{
  "head_dim": 16,
  "steps": 8900,
  "lr_schedule": "wsd"
}
Rows from block 5 of a small image classifier, named by matrix and row number. Rows with one number belong to one neuron. Each number is 500 + 40 x the weight over its row's rms, rounded and kept within 0 to 999. All counts start at 0. Numbers have three digits each.
After each neuron's rows are labels from the 100 images, of 14848, where the neuron reaches its highest value: "top examples" is what is common among them. Only what is clearly more common there than usual is listed. The data: rendered landscapes of hills, water and sky. In brackets: how many of the 100, against the usual share in percent.
# fc1: MLP up (model.blocks.5.mlp.fc1.weight, 384x96), inputs 0-95
# fc2: MLP down (model.blocks.5.mlp.fc2.weight, 96x384, transposed), outputs 0-95

fc1.111:532476539552468510471521469488532502581535501484429475453510492543549494533513535510541507479484530524507499566502456444545550517546491481467451465529549514458480520472462516496503420381498472470455462492440584490550509508521517465473485487422511538544533518468404493613485508503584510547
fc2.111:493508494519542412521519575395544512537573523558505476497470454480476497441490501454449460471553464473533509515536482436522547558536499483472443559517529487492517451505445514563455493433532450527434509507503496549458508523461562495549470465495435515531582522490444499540544543503566541449
top examples: water (100 vs 44.3); noon (68 vs 25.3)

fc1.232:499461487441499559497471531495481463475447451469498506611548467491537524454515477499560509432514553584532508620521542438472483484544503468532467432491558503456569500495480522475479492561494440504519531433434494508455476481428516460521550471522520515504531463579494497458456450549500479519
fc2.232:439534525569446459501496475496511445532531515492535476495473492543508498523513492547458557597475538426507526447534523532504461503493550533496555564468453474509501506492516451449575446424529566451504470590527440451534510508532474484476517467495467474508554496488535532494571498475526386577
top examples: snowy peaks (71 vs 14.1)

fc1.344:422486505463522506391490543427533467506473595493508529473461491455484503539475507470428542445497557466514515552427492503498442498525455496488512475516469400556500465536575529481538480471493462508544483487543515564516494488513529491539486447443575526521574483455474512424485513479525566446
fc2.344:524523476568458473523491488437454522480537363499501455528493449491564466557514513580449444527506537447502551496533497517490426515526522519506513508519483529484593380525481415542435521488533477511494531544542472425583513455490514542456509494515451509468516549498526492493501478511515496479
top examples: water: dry (89 vs 55.7); snowy peaks (57 vs 14.1)

fc1.152:497514514509492529489474528448490534510490471456491468477513539482502468535512527474524401424616487557569446529485418494564494494478516435480468510452516578478460582522518526484498497481547434537486575475578493521441501491498521481451531448468429431482511535563483522549522494560529503536
fc2.152:496524466426536415534556462437558543476513503470493481503457459443453546467522462471486514519491526499450459471536549478516523541575511534503510443461465480527448460422437458552469488494412463509487517622529527456551543525523531518513541519551561494479508497507495533472575558556495520490
top examples: night (81 vs 24.8); snowy peaks (47 vs 14.1)

fc1.235:463531451555504450568501548478521482500614451462512471546491447514443518413525494525411554483466508401451526513489467479502554526518471573482426478545486552520406463520461490503517439479574504496460541496453531496500528500446480494586503537456545517494526494485473497484509523505534538494
fc2.235:554492539409547476519503500410527532537506526499502511482499498411437474516487540501449520533499461547503440547545487430498563501539499487442505516499539419517510460454471461533502490453450430560463434542559427575510509522541480506509524485565462488459568482528502486535580507507563482479
top examples: water: dry (84 vs 55.7); snowy peaks (53 vs 14.1)

fc1.46:465553454557518460543512544508540481495617466467504487545493430522443501400524478513430528494468496401455545505515482481488532529534474588482450480566475522527423457519451512481503447480565502491459564538462547487498526514451510495605491527442532520513530490485470520475482498487510547487
fc2.46:571487525426554466526505528405550539551509500504484510484493550419439502518490522474447493511526454539489433541542495420501569521552503476468507520472505456493478450479461473540499504445446418578445481527551442569515525510526492489488523460572450476500560489535506505530581516542554514473
top examples: snowy peaks (46 vs 14.1)

fc1.75:464513412563483515496509568458534511513483474586486479508511448513542425532508444488516538490533499518490555499537504513557501529470472442514489532524497533433533505501426539582458430461623514479481537536468502586465505493517555544538506491420472508508519508511478508455421574454515517483
fc2.75:448499456526501563485535534492471495466436492507540558476519517498536413533500510521563576537541527511463504532520507517505506508439529468537537501464494544496522606468527436535474507522440516483547483432491474551569497436547488582439484489464487509525415450487527495479483519410494465397
top examples: water (99 vs 44.3); sunset (56 vs 25.4)

fc1.249:506545387459539469502455522456554539494537473533478586549474407527504493443530493463472444493513464430499519469576574491525500583531498533492514564482488484472470501494529530543467475490515461542496561505541471524422556450516489553568450442466449509453547463517500554454509475483511499496
fc2.249:494466496502554443519532537401588495545575557546454510473457506510513517472472495519455503536544481497480513513565496422516547557525508466462479561506491559492564485487436488536479508431464504552419497503534424578428495486498497500529486451506459515543585515489466467514543523464542526436
top examples: red mesas (78 vs 14.5); sunset (61 vs 25.4)

fc1.182:493475497581466460525515445512494476487532527517522502472525396476407534488418538457478533483537558554543503453470523522501524482483531493555506500434609484468475454516482556480458503483524460574479442568468445525467525484508488503561478532522436536545473503510543536502422418516447478508
fc2.182:554462477588530469534497521535485472478522544444462534480500603553477567502514495518479496444516516505485471558515516470463480501494534550494443446538470563543529536491468492491483534525446470534481500450446521403566511456485460532394507487480541490469419502507496483505578527508516594430
top examples: fog (61 vs 29.5); overcast (60 vs 24.5); land: purple alien crags (36 vs 14.4)

fc1.343:545506521411497521493468550464474507493522473492480507437516483431462523489493522475428529469513458526473430550497525462454546501490504465442490489449547442504389451490487582518568541501549418585486445493575479527456491529504461531513477527549486483499544490558504505552511465563580480532
fc2.343:435451482493491500467468576459492449514491522533511507454515526522546536541456498519505606490474573445421512549506526491502501493497486487481511529568544529494556526459479524556488518482479550473479422412425549508537479429517458565503548505510504561600415497479457456526483517502544496459
top examples: water (92 vs 44.3); fog (74 vs 29.5); land: dark volcanic rock (36 vs 14)

fc1.181:579524518559451540585479463537512488489517516541484526518550493476511485488430495421450490493531577530548491527483506520455505479463502586517454469522542440406496443489449493442537560463553474550542460571491471455463555407479554537469461540491473504519475468510492494518447480561476473488
fc2.181:508453559514537480518466499458479491481519518457540497489486535567433515454489502500516514457549505478432498517484513456511486459462505482500485467511437536575553527444458517466475464542414602491533521452459531431408514464555443497547521533544553474561482486435466517456599569513515499472
top examples: purple alien crags (32 vs 14.4)

fc1.112:473409499485572474436490528469490517526470605521493498476483458464440514516487435544537551474471542459490480571491486435527475492487482557511549494504525410577459561475550545547468476542560487505471509483539585567499476403471503454504528463512507508491556468457530514484522509557506473464
fc2.112:460548479530469493527480483437493533469503485455473440514520485485585541482506494567497466550468507418545538424520496569480444485507518497485498556407513464473560417529529466504492494417521469500480478508540387416565552497489499561486468532464462489495539534524543489526502501491534428544
top examples: water: dry (89 vs 55.7); snowy peaks (63 vs 14.1)

fc1.325:590519513440505574502456531553520475521464509476434486525516525469524488460517474457609462385459468552503489546471528462440494531505470502470505452525500506458517455467506556541514476553555452514540523466427442529496477506453522583447504532515539491524489455599457486499495506535487522560
fc2.325:436504531530423480490463449462482486544517468523535454492503431519498484516497489566468558603482536420496511473515528552537475462498536521518555552488464448512536505504535460443539459433505616462502519579543473462505499532522486460520553476494478512525546492493497540498563495482539383548
top examples: snowy peaks (62 vs 14.1)

fc1.29:530524468483546447509497462407562559580555536514449503527460421489522462479549532476502473469568456527541490495543484452501552558548483495489444523479516480457462489516476505520509481419500455513424482565536498607433533472512553481513473454495453456473569478477491523494508578484508551531
fc2.29:409474447569534425518513526466568476518528536523446531500487507508573482475466498554505544548519497490426523489531479484543519496544495461503513509496462604468561505540406472522499454478459574530472548485467465566467456399499494509479542503480509525576496491444450449496504484475487508424
top examples: water (93 vs 44.3); noon (52 vs 25.3)

fc1.1:508466549495512499553517543473521483588557477496527471525478509443454548495491478526415483513549383486484442511490470418465552490526539458492512536440450453519504429549482474486536474486529496577504530514562447581503533539478550426467499542524480442490565508449549469542512556504494521484
fc2.1:567517496507526533507529442537534479510540508473489486529481437510524442391543592540522493503482516610548585498506441523483523502499478520510418436491505543558399504515543457421510463483556558471477526504538498472487452483399469508514467494488539486476527490467497552520518495499446515505
top examples: fog (90 vs 29.5)

fc1.52:496543515501558529530519495498505505476544522490478490443560465388510473480452503495452551495509448554517449483498454475463543484503501534415486461511530524526431482515464545522510469500522387590498442502538438521498467541471450469476523495476518520559591546567510478550542419510561464532
fc2.52:510416518514470505437513504518451448525487502581517478435463513510533526480445552557524571466479586499509521525445469486545478494481492452453426511573529558486535522500486544505566533463570533473474404487479550473472404507466433546500547522523531528505489558478453464523488511520523443532
top examples: overcast (84 vs 24.5); purple alien crags (61 vs 14.4)

fc1.61:504495454437504479498536438397483537553469509535506515532432474499476441527559509538496483491602527518473506522567528496544531522497499436518510517444464516392400524491475528461548481444484483502467479565539519571473495514494570528478512454477459464521527523488508501463499617460495513530
fc2.61:458451478488546474490579491518499498480439454551560495489420533461484503483469446485517503511545561467478532441487488486567461548498524487525495473535441573475530510510460480532461514489467538483505501536485556429621404575460572562477586505525548507507477545502487494464514562492481506471
top examples: sunset (69 vs 25.4); snowy peaks (59 vs 14.1)

fc1.144:487467528520521489530557536484487504551485463445530496507467525430414483540455520514446451487596399478509451511497496427520510487542570449455469509464465503454504460575469505509514469500527452598512549497545447542536511544550519440446543521515473455455544529462531482569523537553482516481
fc2.144:526477508519532456529548451496568489529569539514494466522454432461494505366496529498466533506494486568549544446483451475492525531544443530496419430496502523548459433530479465496557467458525542529459523547533470495493452522401475456507528508517573477493573536477475518516562501520452529521
top examples: fog (99 vs 29.5); water: dry (92 vs 55.7)

fc1.284:465519508458583487507514476430517567552503532521510508570437478448448448458571551510433466464545444564523555520556479444549552524525484471444454531497525449463510470544491483506489492478546464513467495545556465583512496566489558505527471507511455444416528471497522482482484565507504553461
fc2.284:472496423556508499518525503482544513477531494503464517484503571466532442476497489552494506502505572521454539482556504469549503559501496478488485471486451644520404506481451527525502490457526518544450564475482461435504446444448441535477537448453544530610552513491466553490554487486504494470
top examples: overcast (61 vs 24.5); purple alien crags (55 vs 14.4)

fc1.308:467545453535492494553459480500540501494650504482501514545494467545477520409573470491439512471449459449488545492515486514463520549520424577507476485553530481522462507528514533473535495471568519463456563534460526487461528495421491436607446485458517502520537476499485524499470479475485549537
fc2.308:538488509444538413537489467422547559550502547473499490544481527432456526512525497484468473521484457511528440445521507449509544518577475517523487486467511439488479413520469494575544484449443439537469540506512474542553540472553483443477519481578495492504534493504485503538561496568491618472
top examples: water: dry (98 vs 55.7); overcast (53 vs 24.5); land: terraced slopes (36 vs 14.3)

fc1.2:430530463511572516546523511460489532498492523546537507578486471524448446439550553463443524465529441528518559548548499476504608500486418450468509559484573425464502482542484522513465507489530492484488462483442527578519486538467576533543485528492458446521515445501518498507448553443521495459
fc2.2:543503435460466510496535497560537525450477427452544515465465559417441530501498449513497504524548535510443515516500543475479536561502528508469498463505494567524402453414504515488491549483480491491513507552521449364570470536518451507467535470462533541539486475518516562502558500554515477453
top examples: overcast (54 vs 24.5)

fc1.198:532506492502568464542516455436557532591534531536464474537479466469513466449504592498485522524512439581543466551498446446486578504547457456474449512483499473506496461523439461476498431457506462505438487566516472629431509490477514502487526506510511463457540530487493474515535573482490523533
fc2.198:472517464516396549434487513485496451516493486537471521443565504536592465556480534509595529450505581499475567540534507548497494482488504481509477538517539565467467532478509576472444525481531532427489472467482535477496501435499491524536467454455472563602447484457463490537444491504535472483
top examples: water (91 vs 44.3); dark volcanic rock (43 vs 14)

fc1.129:477563486504500496599444501451525486503636534466501495542518499540488478417544534524460512430493489462504545511548482515466553513510406561535441489464520505508425481560488514475513454487543513496457541501475509524512575453432520464560464520500522457530515470496471490504439462504479600489
fc2.129:521512484466526455543439514444557547535481536456505503563514527455458496557542491469456535535458475469489458498519521491461540486549470538536537498474507388502496422495503476573503452479422491507500509495468475552592560453603458462500521488571472514517483451522508517510551497525530592438
top examples: noon (81 vs 25.3); terraced slopes (48 vs 14.3)

fc1.307:457563493552462480491528445504447469541455540524570515533480478439469524474439457438455487470488543524504467535463483511506492541560575512547472520579514455516488434527477525450599501519609472475505477498515510470493550467473511527585445491460435495551471477538440498443528467451482488460
fc2.307:594475552487534454536511564559476473487523498541467518524489499451470472505512480599504488412515502458508553524526514503498464487471470521486456472525495543564643487510463514520393575529453496523514557537529477512473489445481483538416508513554520487505479494459506461455561469521479507442
top examples: night (55 vs 24.8); snowy peaks (43 vs 14.1)

fc1.372:596487457472464512417476487489516523518484489474456507512492468473510510517577532469507501530471531575541468518489491489568506534516539471412492479519544522503443487419538463499544529468525424488495495536591483501387514486558444544505507454494489520397505471523505522527559487573571484547
fc2.372:529489460455496543512485535528528540433514452441556543519491519488440531488553448413466497532523476474479511505528566492453521559510493507512568486425521438548537470453570472551510557531426494509560519490521455452552578462553483496459457451491486468503444420522552572497519518498481506437
top examples: clouds (99 vs 61.5); night (66 vs 24.8)

fc1.247:578495422435521487499524432410518565521486523508454534538445464487499471538581576519515458466537537546490489564571502498534542520511461475515475510474476539445356501465473548459538521466479487536479457519554524531481502481474481555458494447455484502522512530493526498472509586508498531539
fc2.247:431465485518526470519553521539493504472453463544597421481450523468483550502491416472494482562552513438469503473485518472531472523477517482499538495538460511536612508491476466562431492469475514470501513515448558437584451584499623505505539526502509495502491488509489523466492538447509463458
top examples: sun or moon in view (79 vs 8.6); sunset (75 vs 25.4)

fc1.355:553524485487489544583534606469477521590494489460470512532518460493451541531453504516490534467499501524517511569436507532462479551482575518566440407498464436495544496556520543467560523489535512494474449523529548422480517483484491568533459468492510508543521506487532457487574465532517501408
fc2.355:451485495477459494489511510450413497512502461501560461481488531479467496454503453541503500477485553456464565472521504476487452441484444518499481544449512503563637457523491455530457490480439627491489521565531443523358535508519485503534527514543495475508534513470480521467541503489515457496
top examples: water: water (75 vs 44.3); night (69 vs 24.8); fog (65 vs 29.5)

fc1.146:538514497429504540466508484433477521527491513522482519509536494512510456510538548466517371418540508567522551520558467480555516486534469459475471593439516493409485507544498527516450515453495454481455458546608514497486543530493578535465435482519437441484507506511496476530498561513529492527
fc2.146:508474486508520396527514536446577494537561526514480465464516460465461570455461472487429544496510501473435473475520510469495535526559494507489486486530475532508524412476398514569479497461456491540414508581480503512511502487474490488530553516531521525594594567477462484534564521520525529485
top examples: water (99 vs 44.3); snowy peaks (45 vs 14.1)

fc1.17:426546464470464517466483526504492560487464488475496569467489500475532424565508518412559456454561531494575534480531544530530473527496539461498468480482565480403477559447516559582473535476532447473502478478496535510539505500557523556475506423499423487463494500597488510504455502543529517496
fc2.17:492503512473563445521491457427547481528538578490427487553417498480530536524549591541502531530464510526554509518490454495488585470551470522478485475522556442542538530512493407494511476500444523481491460512482458539444507435542490508486513531584508541430453491457486439503550509513487581467
top examples: desert dunes (86 vs 14.5); noon (84 vs 25.3)

fc1.186:594476463476463511424487491475517512520477469466461502495492479466506507515579530468496495520481530576535462512499473485577502535501532452427471463508548535488441494408535478513546519458540436497491504529589474501393512479548440544508508452495473500413502482545493531529553478582562480556
fc2.186:527490455446500529501493525528544546437512456451549548524459525471439548492557451409472502535524485480485509507524568486458532569522491509497570487445536433543527460439558474553505562527416501498550505501508456442557560467556481498473464452498486490502434423520541569499515524510485509432
top examples: clouds (100 vs 61.5); night (94 vs 24.8)

fc1.362:457595504508538519527480520444477496492496507552521481571544518492503452497521539504519464475496428545524478546505484475532552449490451472466502607465522443469507534600495526489437399499585482496493498479463496536445492564532608503534491535489421479521536459522465502502459491474569478496
fc2.362:498485487494461553478545496587493484464456438465555489474487518466486525508530468533539472505522517494447540554495544513467489530461591511481531478523487501530443494426543486419433531531472529440540505522512512413649492545511531530483461518436512545496414450488536536490490530480490487434
top examples: sunset (52 vs 25.4); snowy peaks (35 vs 14.1)

fc1.269:425468571468509552481489554474493536514500499475426510580521480483413448528459422412527574454536575453550519509411492479503536536487456488482522527479482477560515501505484557496499470530461511489441443467496492537446462510462537469552475448483467510521461518450495559418507505523524556497
fc2.269:511554480616527480539489493532483469527507498478499459490533513549517528494514495569494465564471517411535519462506503540499497567487514535502476489498462464472519445486466429527502525464497454512462494537528442404638470499490460520394446462440477500466511509503530428531562465447515476496
top examples: water: dry (85 vs 55.7); snowy peaks (79 vs 14.1)

fc1.5:417523451498459522451467496489506545509468501501495581469558501478561399561475531457579444491521516490581554437549511548536474516508508476493466529488558475441507555496541534555472501495495464462488473483529497520535525457583481525498478388514425488480518473584499488520444456475493527503
fc2.5:527505521443539461500471447426542506515535575487404504534428509448517555534554559474500491517456517550545491508491477481508559478546481501443495476542575420562533515483511454501519511465431471485468456526515478498483509481551460492486531491606503540412511486487471471511593481552534563500
top examples: noon (95 vs 25.3); desert dunes (84 vs 14.5)

fc1.32:531468517465502510465509553523504447430484551523478464570433459552452486516515531480494558503474554467511555570477508436463481492492486522507455447455535497496509524536493583558524561516507503511413523396529462583490503436534532484546493465551557484493553481544482580462551455487527444489
fc2.32:440504521602522498531403454454453479522519437442502502514489531569548527445456488582437477542518521430517541477535480538529457517501534542494491544468466516500530511504535421524463477495483495518523481551522452429561512495478482533425545478480506504474494520499542446525602493494573434489
top examples: snowy peaks (37 vs 14.1)

fc1.133:489427472546501533494512580505536495500535481518499541465486502550493518522498399398467479426566489464479535540506543424473493609493543477509475460546506555470540491485498590546518536510519480534483554491464515509517511450483505469466489445384495527542519491439493519535460560472479518447
fc2.133:489568454522437482516454545499469539468508447483543506485569484555471487478508428476453451471524492448429532457565569538474460495455508538557526545432449513461460448539517574508461503526546503505509598499516528439496543512455549473531461470429457467579531497532504583480490506490512470508
top examples: terraced slopes (39 vs 14.3)

fc1.150:571583524512531419558462513429530503506510528471451471542528473532490523546571504557535449515482449461480413531498503456526538478499465540524525530432444485505511528518479473485506415494515472553490544502481513550396614495573516460499444524505506468443503459490477481472489456465527532537
fc2.150:501516526505557551486439465477531477531557512507427491562515475571528479517573519508511437511472483496511534539539462522457530491523481521535550541479495465532552545556560424440497457516455621502489520492519461550538541430473523466471409488516453498503458459461546487485450468411454509465
top examples: purple alien crags (92 vs 14.4); water: dry (91 vs 55.7)

fc1.81:577589460515495473553488444432542548476466518543501461539516441521514439467576510465522538490467529578520524470523493505510545526487406449570485508387544440507470472499535459542493454439507487441502462498478561534470531498525515503513469510514499456500482428517457565462467554527540504509
fc2.81:506437517536466515498527461599521475474463488447581522530472561464478554494496486507517583557489503498475541502413536483458533524503484488508528453538546483560560466454527459494524543501435539447545505493444474464590488478555451490469561503496551535506403443454550507538547522514477493453
top examples: noon (74 vs 25.3); red mesas (41 vs 14.5)

fc1.339:526500479474480523461528480451512524522494475490464531471511435481492430499542544414508456449541518549566515533563492459571515540525508457455457535443537477421482482445489510560476514425501426494459496579590518536499551514525544562474457446485433465468507487536492553521515559551564495494
fc2.339:496455482521559400523506543442595500517595537487459520476435490515481606482493475496436548533492493488425472534544490471474530565555531531498498489521481528532558497465439477552508524488375510561440490519494430501496509436498490512520516487549530518530510505487482480503541515511528549440
top examples: night (90 vs 24.8)

fc1.40:446501508490543493544516580430499499566517474482507478523446477411440496477473516490422479516544391441542444524508496461519518472552548485450502525477509431463482446541451466533550452515584477575485479518540413572523516516504502497461535537540457464436546539496523477508511517529480501481
fc2.40:542482502516530524489568462556494470523512505526483501471529461490513441399438577584491563488499517604502561491483437488520493488492493499505385457526483591528448469496476474458513478489530537532475486491550513517474402507394441536515523507496567469501540544470489502511521512519478469520
top examples: fog (70 vs 29.5)

fc1.194:547506527450548518493522560493514552493496472487469538534520531486503507512501531423523456402577398597513440552474468438470519497503472406511467473478515518506475512522449549519462536533509397570490554466485522572417513463456538516504507502522495457515494511492464501514469515563490557472
fc2.194:436576465543499492532492465494461515475480499477496467521549427526480443483499484525488525528408559452479487402511480579547456459507484597571520450467447504519467533516512458567548416524477515515541524537500576447517537502485484500487556508539572456504507542528504521452538476518468464557
top examples: water: dry (90 vs 55.7); snowy peaks (68 vs 14.1)

fc1.337:452516495487509453534508503471561513514534488488519500529432408510466513449550503437445531515485459483468519552523521441500568547559513530493503539515529421481501463453494501528433523484478505466467517530464569562525505540511596529609463528504480501462520451480478556494441561505520579412
fc2.337:568480517463487513492578420496556490534488488465467482501459574444493548500513532510550434487530515591521551526477505471511569531564521477464490484472489506526430491464509476385485500474465495478485527547572448433580525517496522489417471489477529516484467470436505531550573534551473517461
top examples: overcast (96 vs 24.5); purple alien crags (81 vs 14.4)

fc1.229:485485550434497555475495472557481474478494500452497521524577483476499459443494470369488509465541516546507552541516534456518530526554442471504516486478621545561501468536487528462498481548539541506497542449486520516462537493570547493513587507518518532459487558557513470455433498496447440548
fc2.229:506527506567486461491506460455508449537540465535502480537517458544555580491490495575426527589481535454459492488509535517517521489491534548516516541465414480516492503488497441427523464474502577464520513543541470430586505526545403511446541492447483524552515486507552540484571514478537431520
top examples: red mesas (35 vs 14.5)

fc1.244:482433483549497506501522580519522490516541478525501509463481518538508519546485403425463480456612491454511519543513542442483510594497539457477494497535501551458538513486507558549499518483521482517481541487458488519553507462525551437444470451380458560556513468466503498574462551466506520463
fc2.244:492564454532455482519444589458461545479496434518536504485590499542476492508507411444446456457519486437429499478559562520489457497447507507522540558457466517458478464542500584558464505505529471540493562463505533466473543517498528475522476470451438489584549515549486556491487484491560481511
top examples: fog (74 vs 29.5); terraced slopes (33 vs 14.3)

fc1.253:487535542451516506482447530484553577506545493454442547467542467424506460488464492498476454509475435490539440486577530464493483528538522589476467503520495467504485447490516535496507477484522479592489538501560432518482559482579453450530472428491471537458557488540473564505530409511545569500
fc2.253:508449458526502452488540546426542504525544517518506559452485510482494534475440486504464595514548529486451511533526545450515518562518532484473476501520510580484552478458416530586510562451432473542452482471505440500470481431535402532490571454500500531572512494485478489520569525529528490455
top examples: sun or moon in view (33 vs 8.6)

fc1.173:568547472460564492545483509492544504504486489502454527568505522477542514543527587456561458479516408550555453539489500472444593472500452452470505546484545488473437456533490505464408521525446406537493459477499479540428529474545539529509488521490448486516505445527510472565531487527555526502
fc2.173:481546460506475557536502505553447514412475443451573472516559498537454483499542448522496487526471524486439514466498525582459453460437492538551566468454448488560497524496560481491511493563520560493577555498510535430567535508482499508503482529508539450498464475535555553443451477458436448503
top examples: purple alien crags (43 vs 14.4); snowy peaks (41 vs 14.1)

fc1.14:479468511527471419506539464477534500557504481464486468510463435499462533518505472439467531502477472460448458567510523408523541548633512479519518487533486439472483433431418491514490504470485479477459545596481568547524546537510573507541503516489512515476500513447472522515469575547504542470
fc2.14:567484526391488534484460452444531500557547513466451525485458579451526515473533555502525416410524515569554547533554499497480537511559508487486456515473517484526471480477531532441495529464466534484446501495609432471545524476487474474474417462518474515493494476441500543548522491535491547479
top examples: water (100 vs 44.3); overcast (64 vs 24.5)

fc1.193:521544481552531444555524493512551499512528514460486515572482360563480468435523532551539495534502462436523483475532504471546525546543513566525491505486454558483460526524460461482462412481477513536476553534460455508438567449484512462543424497461524496435521483473478518469448442450474512474
fc2.193:490485490446560489475459511400516512562511527529409553496517588529521491569513517507493457470501525474422485558564504464522523488555492482512520559499510500470538517522442512529491519480401523563421489462520477555483536386530453521468474463561471519543468490486489436526532512499530546454
top examples: purple alien crags (62 vs 14.4); sunset (54 vs 25.4)

fc1.321:494606466470547530537472481504510546479593514495474497512499469482527447410539498501496440401501485523518568519563451491479515514505478564451428472529506554511393541521520536496443505493554478520466467534532529463493505527420516505532471469402503467485556527556505507485557474465529499527
fc2.321:482471491470525410536451505438491566552517536526557422471455611460494531540542436541412474466551509468448487509543537489511479511463517467509449515525489492485553420514462572514508535448616504516435540457514478540501482544498465479542535488499479499507558533498502498512493522490520573504
top examples: red mesas (36 vs 14.5)

fc1.224:529548461455540488481477524477556552504516488509437548476548436468542440474497462455487437494511455522540502431580546467504493564523475527478474540472484475452510465449520531560486485464498470578470539535574448561440551492561480506528462435473473486477568452562475570500471437496558533498
fc2.224:534449497550529432508527547428562496531595526504495553465476495490512513460477488515451565524532483498469498546553533442481551547530525487486483536530496556511571480473442504554501546468442494566441495446531406547464489442510432531487502463489469523555551475485469501533588510483544510425
top examples: red mesas (35 vs 14.5)

fc1.37:500562469576490519501521488454566493493445525550451498428512435400457497469475547549462521509497526527525442442555524570536474459517484528498532538479564512490518428545525489502505559445481530534541448594505458500465542499507477504413462524502483550513561482467507512524398460499495480470
fc2.37:562468488505540480524495550531512512484472491479433507501506593532510593498511513486521515445520486549434448560434495491477495531507533469504479418566461558506431542451481520499487526536487442533501550392441565491507505453481478523492538514488537504486381479486500487503540545554519573449
top examples: night (59 vs 24.8); snowy peaks (58 vs 14.1)